config = dict(
    model='segmentation model',
    dataset='simulated fluorescence microscopy of cells',
    train_examples=195000,
    image_size=64,
    crop_scale_min=0.8,
    horizontal_flip=True,
    color_jitter=0.2,
    cutout=0.4,
    num_classes=3,
    arch='unet',
    norm='groupnorm',
    hidden_act='relu',
    weight_standardization=True,
    pixel_unshuffle=2,
    widths=[96, 96, 192],
    blocks_per_level=3,
    block='basic',
    attention=True,
    upsampling='nearest_conv',
    label_smoothing=0.05,
    init='trunc_normal_002',
    residual_init='zero_last',
    optimizer='muon',
    muon_scale='match_rms_adamw',
    learning_rate=0.007,
    momentum=0.85,
    nesterov=True,
    orthogonalizer='newton_schulz_5',
    adamw_lr_other_params=0.00079,
    max_grad_norm=5.0,
    max_steps=10400,
    batch_size=128,
    epochs=6.8,
    lr_schedule='step',
    warmup_steps=520,
    weight_decay=0.0,
    adamw_weight_decay_other_params=0.01,
)
Rows from block 14, named by matrix and row number. Each number is 50 + 10 x the weight over its row's rms, rounded and kept within 0 to 99. All counts start at 0.
# convs0: first 3x3 conv (model.decb.1.0.convs.0.weight, 96x192x3x3, standardized in use), inputs 108-119, a 3x3 kernel for each
convs0.66:53 42 46 43 47 42 52 34 53 37 35 46 60 64 49 54 47 49 51 62 54 43 19 54 39 46 55 66 63 60 35 75 49 46 44 46 36 44 46 52 93 47 42 43 50 58 19 42 45 49 57 61 45 49 50 54 47 55 62 55 57 57 60 43 60 39 59 62 59 48 29 55 63 62 50 40 55 61 50 61 57 53 51 46 54 50 51 43 48 58 61 58 65 39 62 54 51 61 48 53 50 49 61 56 53 51 53 49
convs0.67:62 49 56 55 56 53 48 45 43 44 51 58 39 45 55 49 46 51 50 70 46 61 86 39 51 30 37 46 54 45 50 42 35 44 41 43 56 57 39 52 18 63 47 61 55 37 58 71 44 80 75 44 36 57 56 45 64 50 50 52 48 54 51 47 57 54 40 39 53 40 54 50 43 43 38 88 44 38 68 51 37 51 39 59 33 47 49 44 55 45 47 64 60 44 61 59 49 43 44 56 61 48 54 64 67 50 40 55
convs0.68:46 29 60 55 57 59 36 55 47 57 60 48 35 47 37 52 56 54 48 62 46 66 51 43 46 40 46 40 56 61 55 37 46 46 46 50 51 49 40 53 57 27 40 42 52 59 58 50 72 54 61 34 50 50 49 49 46 61 44 36 46 53 50 65 60 43 55 48 51 60 71 59 59 51 39 67 48 44 73 38 42 58 55 48 56 46 55 55 54 54 42 49 58 49 50 44 43 50 51 62 47 48 59 68 58 45 58 65
convs0.69:44 41 48 49 41 60 51 47 49 76 45 60 65 51 69 61 50 56 46 33 44 31 59 43 50 58 49 40 51 42 50 49 41 48 53 51 59 36 43 45 38 57 63 46 60 37 69 43 44 57 50 54 45 44 50 25 49 47 15 49 62 58 60 46 58 53 39 59 50 48 42 60 47 57 60 21 46 63 37 65 58 62 68 54 44 46 49 66 55 56 57 58 56 74 68 61 61 52 50 31 15 27 38 16 29 49 44 46
convs0.70:51 37 53 54 53 49 49 41 69 50 61 39 36 48 48 44 45 47 58 55 42 59 49 70 55 49 54 47 28 83 40 34 44 45 38 58 49 56 38 67 51 28 62 41 33 46 56 67 63 05 59 34 54 57 55 48 30 60 59 28 51 43 52 44 51 55 34 65 64 65 26 62 57 56 62 67 38 44 64 25 49 48 58 49 45 50 52 53 65 48 38 58 43 52 44 66 47 54 45 40 56 62 51 53 61 46 48 56
convs0.71:61 59 56 62 51 54 49 42 51 45 61 57 59 55 47 36 49 50 70 58 52 62 61 41 57 30 33 50 53 60 56 46 51 51 47 61 52 59 55 62 12 49 52 48 44 48 36 56 65 52 52 46 44 57 40 64 50 54 54 47 35 51 48 53 49 47 44 34 55 51 65 45 62 40 39 81 45 59 65 43 45 59 49 53 46 66 56 55 56 50 42 54 54 49 53 45 44 46 55 57 60 57 63 61 64 52 48 54
convs0.72:43 50 55 47 53 54 49 45 36 51 45 54 67 58 58 49 40 45 44 39 69 52 69 68 54 58 47 55 64 49 64 64 57 60 60 32 52 64 50 56 62 44 50 60 43 41 51 53 44 53 55 57 54 36 54 31 48 64 55 63 55 58 57 68 66 59 45 61 56 38 47 52 36 38 30 74 59 50 55 49 52 52 41 41 57 51 43 56 55 59 36 39 32 36 63 49 36 56 44 62 53 58 62 55 58 52 60 59
convs0.73:61 45 54 42 27 49 48 50 46 57 46 52 57 41 49 62 46 50 48 47 46 73 46 38 47 37 49 49 78 59 60 47 48 54 53 50 58 67 50 51 31 51 52 64 44 44 63 47 45 88 43 51 36 46 53 48 53 49 41 39 44 39 51 66 54 61 57 39 59 42 64 46 46 49 58 51 38 50 40 53 57 54 42 49 44 48 41 51 47 50 44 53 51 53 67 52 49 51 54 46 62 48 49 77 45 49 43 46
convs0.74:33 43 52 39 48 49 31 48 45 49 34 47 55 56 53 55 65 48 46 48 43 58 21 24 50 32 43 49 51 28 66 19 99 55 48 45 46 42 53 60 44 45 44 66 57 63 41 59 60 56 69 54 75 44 43 53 47 46 72 35 55 58 57 51 53 55 52 37 54 38 47 25 45 39 32 21 28 44 35 17 23 55 41 48 61 43 57 50 35 51 50 39 43 66 59 41 47 59 53 44 54 64 53 62 67 45 37 48
convs0.75:42 51 50 39 63 55 49 65 51 46 54 46 40 46 54 48 50 47 51 50 60 54 31 66 23 34 58 49 59 59 40 59 66 42 46 47 41 38 46 57 76 57 61 59 42 36 39 54 49 45 45 35 51 59 59 47 45 60 41 40 59 56 53 41 53 54 46 33 63 55 52 59 42 69 57 13 31 64 47 15 41 60 57 47 54 55 48 57 62 58 41 39 46 57 36 34 54 14 41 45 44 47 49 51 56 44 50 47
convs0.76:63 52 48 44 42 41 40 42 47 48 72 59 50 57 57 48 63 58 38 41 40 48 43 42 41 43 44 40 34 53 41 46 47 54 44 43 57 61 41 49 49 36 38 52 36 47 38 50 36 50 47 46 49 51 50 46 39 41 52 51 45 45 38 50 46 44 51 46 49 39 45 47 47 45 55 46 28 46 39 49 58 48 54 64 57 66 58 57 55 50 55 55 62 71 54 58 70 50 59 46 43 34 47 57 43 59 54 38
convs0.77:40 55 59 49 56 61 45 43 52 53 39 49 67 55 47 58 53 40 56 51 51 51 45 55 41 47 48 34 31 67 33 24 74 34 38 66 63 40 59 56 51 53 65 47 56 53 67 69 55 65 63 44 61 75 64 38 56 68 45 60 56 37 50 44 48 46 60 40 51 50 53 40 48 44 60 57 50 71 53 48 65 48 39 54 50 52 57 48 55 53 70 53 50 66 46 44 65 43 50 55 63 58 48 57 47 45 48 49
convs0.78:60 53 29 61 34 41 40 39 45 40 75 62 55 51 53 59 52 53 36 46 42 47 59 42 45 31 42 52 40 33 48 74 38 47 35 58 57 46 42 62 45 67 53 64 48 35 38 36 27 62 33 40 48 43 45 64 44 52 59 39 45 56 47 58 57 47 65 46 53 51 66 55 48 43 43 52 45 37 46 39 45 49 55 59 53 64 63 49 52 55 38 46 59 45 63 69 48 59 57 53 49 50 40 57 51 27 48 53
convs0.79:37 38 47 45 41 57 54 51 42 48 45 47 49 72 57 35 48 37 63 50 60 55 51 43 46 54 55 36 63 68 59 40 46 64 61 58 50 39 44 63 75 59 68 24 51 43 52 55 28 68 57 64 56 42 65 54 64 51 43 40 52 61 50 60 55 57 69 42 64 57 55 63 40 47 47 41 20 51 72 49 57 48 51 38 46 42 45 53 57 55 36 33 32 35 67 46 53 54 36 38 52 37 53 59 62 49 46 38
convs0.80:38 43 55 47 37 36 43 38 53 67 61 57 39 45 41 53 58 60 38 45 70 69 74 48 56 38 34 41 58 64 67 52 46 57 53 45 47 55 59 48 54 75 62 44 48 56 41 27 59 59 51 45 38 46 52 53 55 43 36 42 43 47 56 52 58 58 57 74 57 57 56 47 57 63 44 57 47 58 70 50 63 45 53 64 45 56 60 47 52 54 45 62 56 41 43 65 60 42 51 48 58 41 50 59 59 57 36 37
convs0.81:51 45 44 52 45 61 38 51 55 51 37 44 47 52 52 38 53 53 40 68 53 59 62 44 54 52 58 53 65 53 56 23 48 82 52 50 60 70 55 71 25 22 47 48 62 45 28 80 54 19 71 44 65 56 45 55 59 56 64 52 54 52 43 36 59 46 50 29 47 40 36 55 62 45 50 79 66 48 49 55 43 59 60 51 50 47 57 59 46 44 50 46 48 39 49 36 44 57 42 40 41 48 58 52 43 33 43 43
convs0.82:46 48 55 43 56 58 50 55 58 56 56 47 63 56 56 58 51 49 40 30 48 53 23 53 58 63 72 59 55 52 54 54 57 41 50 54 40 66 52 55 73 55 41 57 49 57 36 34 41 22 36 57 52 45 55 43 53 50 46 52 59 53 54 52 57 42 51 59 40 53 57 48 51 52 55 42 47 53 39 42 65 58 53 52 60 34 53 61 49 54 65 59 57 81 62 54 50 47 53 75 53 34 74 56 41 73 49 46
convs0.83:48 37 53 46 47 41 51 51 72 48 58 45 32 40 39 42 53 40 41 47 51 59 56 44 57 50 40 55 58 46 43 38 57 44 47 48 55 52 55 58 35 41 46 26 40 49 41 57 59 43 55 51 52 55 71 58 49 63 51 46 58 49 48 48 57 44 43 59 48 40 44 43 19 33 55 43 44 38 67 57 35 60 64 58 59 50 50 50 52 67 46 48 44 50 40 50 37 46 63 55 53 50 62 66 64 49 53 59
convs0.84:43 45 60 64 56 54 39 46 42 49 45 44 44 66 47 47 46 44 48 50 41 69 33 36 47 58 56 48 58 71 49 29 46 56 44 45 44 48 45 54 55 58 52 19 28 54 51 55 47 53 78 51 53 50 54 50 53 59 70 60 52 67 67 43 35 35 54 52 55 22 41 42 44 40 65 61 26 38 63 57 53 43 45 51 37 50 55 42 54 55 54 49 31 34 57 58 39 31 37 41 46 34 53 74 55 51 46 48
convs0.85:51 59 58 51 59 63 59 50 58 48 56 44 60 58 43 52 48 46 42 34 59 37 51 55 30 47 43 49 28 41 45 47 41 46 44 44 46 64 54 19 25 47 40 43 49 36 43 79 55 55 48 51 57 58 44 55 47 43 46 50 44 41 40 50 45 53 39 42 42 51 50 52 56 50 60 74 48 50 55 54 58 42 39 54 43 49 47 47 45 45 44 57 46 41 51 62 67 48 48 40 47 70 46 45 50 55 46 46
convs0.86:79 64 55 48 29 49 48 40 45 57 67 47 50 42 47 62 61 58 53 62 44 65 55 54 66 59 51 39 50 46 44 50 43 54 54 66 59 39 52 65 39 55 60 52 55 48 73 73 44 75 54 55 44 54 46 45 36 54 60 47 48 44 40 53 50 46 37 30 51 58 63 55 68 62 68 51 49 66 52 51 60 58 48 43 57 67 48 41 49 38 45 56 66 60 69 65 54 49 43 60 65 52 59 59 64 62 46 48
convs0.87:47 61 57 52 46 51 46 47 52 18 00 46 36 00 33 54 37 42 58 64 80 45 57 25 42 49 45 37 50 48 33 39 69 59 38 47 51 61 58 72 49 49 48 68 65 39 56 57 63 66 83 54 66 70 49 41 60 48 43 44 54 67 53 38 90 30 49 99 31 45 68 48 50 53 52 56 41 47 56 67 54 53 61 59 50 78 77 56 59 55 43 49 40 65 46 62 50 49 51 51 55 44 45 62 82 52 46 56
convs0.88:62 67 53 47 40 48 43 44 50 45 47 48 46 34 43 47 59 65 60 79 60 69 76 50 51 44 64 46 57 53 40 39 45 41 37 37 46 49 44 58 40 58 31 56 50 59 57 62 49 52 53 42 40 39 35 44 49 50 52 50 61 62 59 63 59 55 58 58 68 54 66 49 48 60 42 46 47 59 26 31 42 44 48 29 48 47 52 40 47 46 52 46 55 48 54 36 41 54 35 49 48 55 49 54 62 39 46 47
convs0.89:37 38 51 44 65 49 38 44 38 53 48 50 61 62 49 61 51 36 40 55 69 47 50 62 53 56 44 36 47 51 34 68 63 41 53 62 35 61 43 38 80 38 52 65 61 41 50 25 52 52 24 53 63 47 59 46 46 54 43 46 58 50 58 40 49 51 50 54 53 51 42 55 27 42 48 34 80 41 45 54 44 38 48 41 48 57 44 52 43 45 52 58 53 61 66 38 50 56 37 62 28 36 67 35 28 46 42 51
convs0.90:34 46 40 49 56 49 62 50 52 58 48 48 63 79 61 46 40 52 52 66 50 54 43 30 43 48 28 35 60 42 41 48 38 37 45 30 37 46 49 45 48 49 54 49 23 49 47 59 41 38 57 36 54 58 61 47 54 68 58 66 48 57 54 54 53 51 34 45 51 52 34 35 57 60 54 66 46 13 61 56 34 48 64 52 64 52 38 41 28 58 55 59 42 18 48 58 49 51 46 52 37 35 55 63 50 49 59 58
convs0.91:47 72 64 60 68 50 60 45 48 54 54 48 57 58 48 42 42 37 40 38 54 47 65 28 48 52 38 55 66 48 52 60 58 52 59 49 40 48 47 52 40 48 43 60 56 53 41 62 64 53 68 48 46 51 39 53 51 42 57 51 49 59 62 60 39 59 56 49 58 51 43 59 43 47 41 64 65 62 53 62 43 38 39 33 47 60 55 53 45 57 53 46 49 42 64 69 36 49 46 53 61 60 48 47 48 49 32 61
convs0.92:63 56 53 58 41 44 53 47 47 37 63 55 53 51 54 32 38 44 48 54 68 34 19 48 51 38 47 59 66 50 51 55 60 36 42 57 51 48 52 48 29 60 71 46 46 47 45 51 60 88 62 61 55 59 55 65 62 61 73 53 51 42 40 44 46 52 65 35 53 54 64 58 45 39 30 77 41 39 81 42 36 50 35 34 62 71 48 41 66 51 47 52 40 28 37 44 42 29 47 62 72 58 60 99 89 46 52 63
convs0.93:44 25 36 54 57 50 63 64 55 59 50 56 38 44 58 57 62 70 55 22 35 55 75 88 53 50 45 54 46 48 55 72 55 43 57 48 56 34 44 46 73 48 38 49 54 53 57 64 50 25 37 53 76 55 50 56 48 44 39 49 63 68 50 33 39 48 50 58 48 59 54 51 56 58 36 48 58 36 49 59 37 43 56 39 28 33 48 55 61 47 34 49 57 69 61 48 38 54 61 37 50 59 42 35 21 47 85 70
convs0.94:52 38 35 44 31 35 34 38 45 53 63 49 35 51 39 44 48 41 46 66 49 55 58 37 39 40 35 62 58 51 58 56 50 39 50 38 54 39 27 56 46 41 47 64 52 49 41 52 55 54 60 43 48 51 48 53 51 51 55 57 65 62 61 35 48 48 44 53 45 54 51 53 59 63 43 51 43 39 42 49 35 64 62 53 49 53 61 64 49 58 54 62 43 61 68 50 51 57 31 46 49 64 64 49 63 61 56 34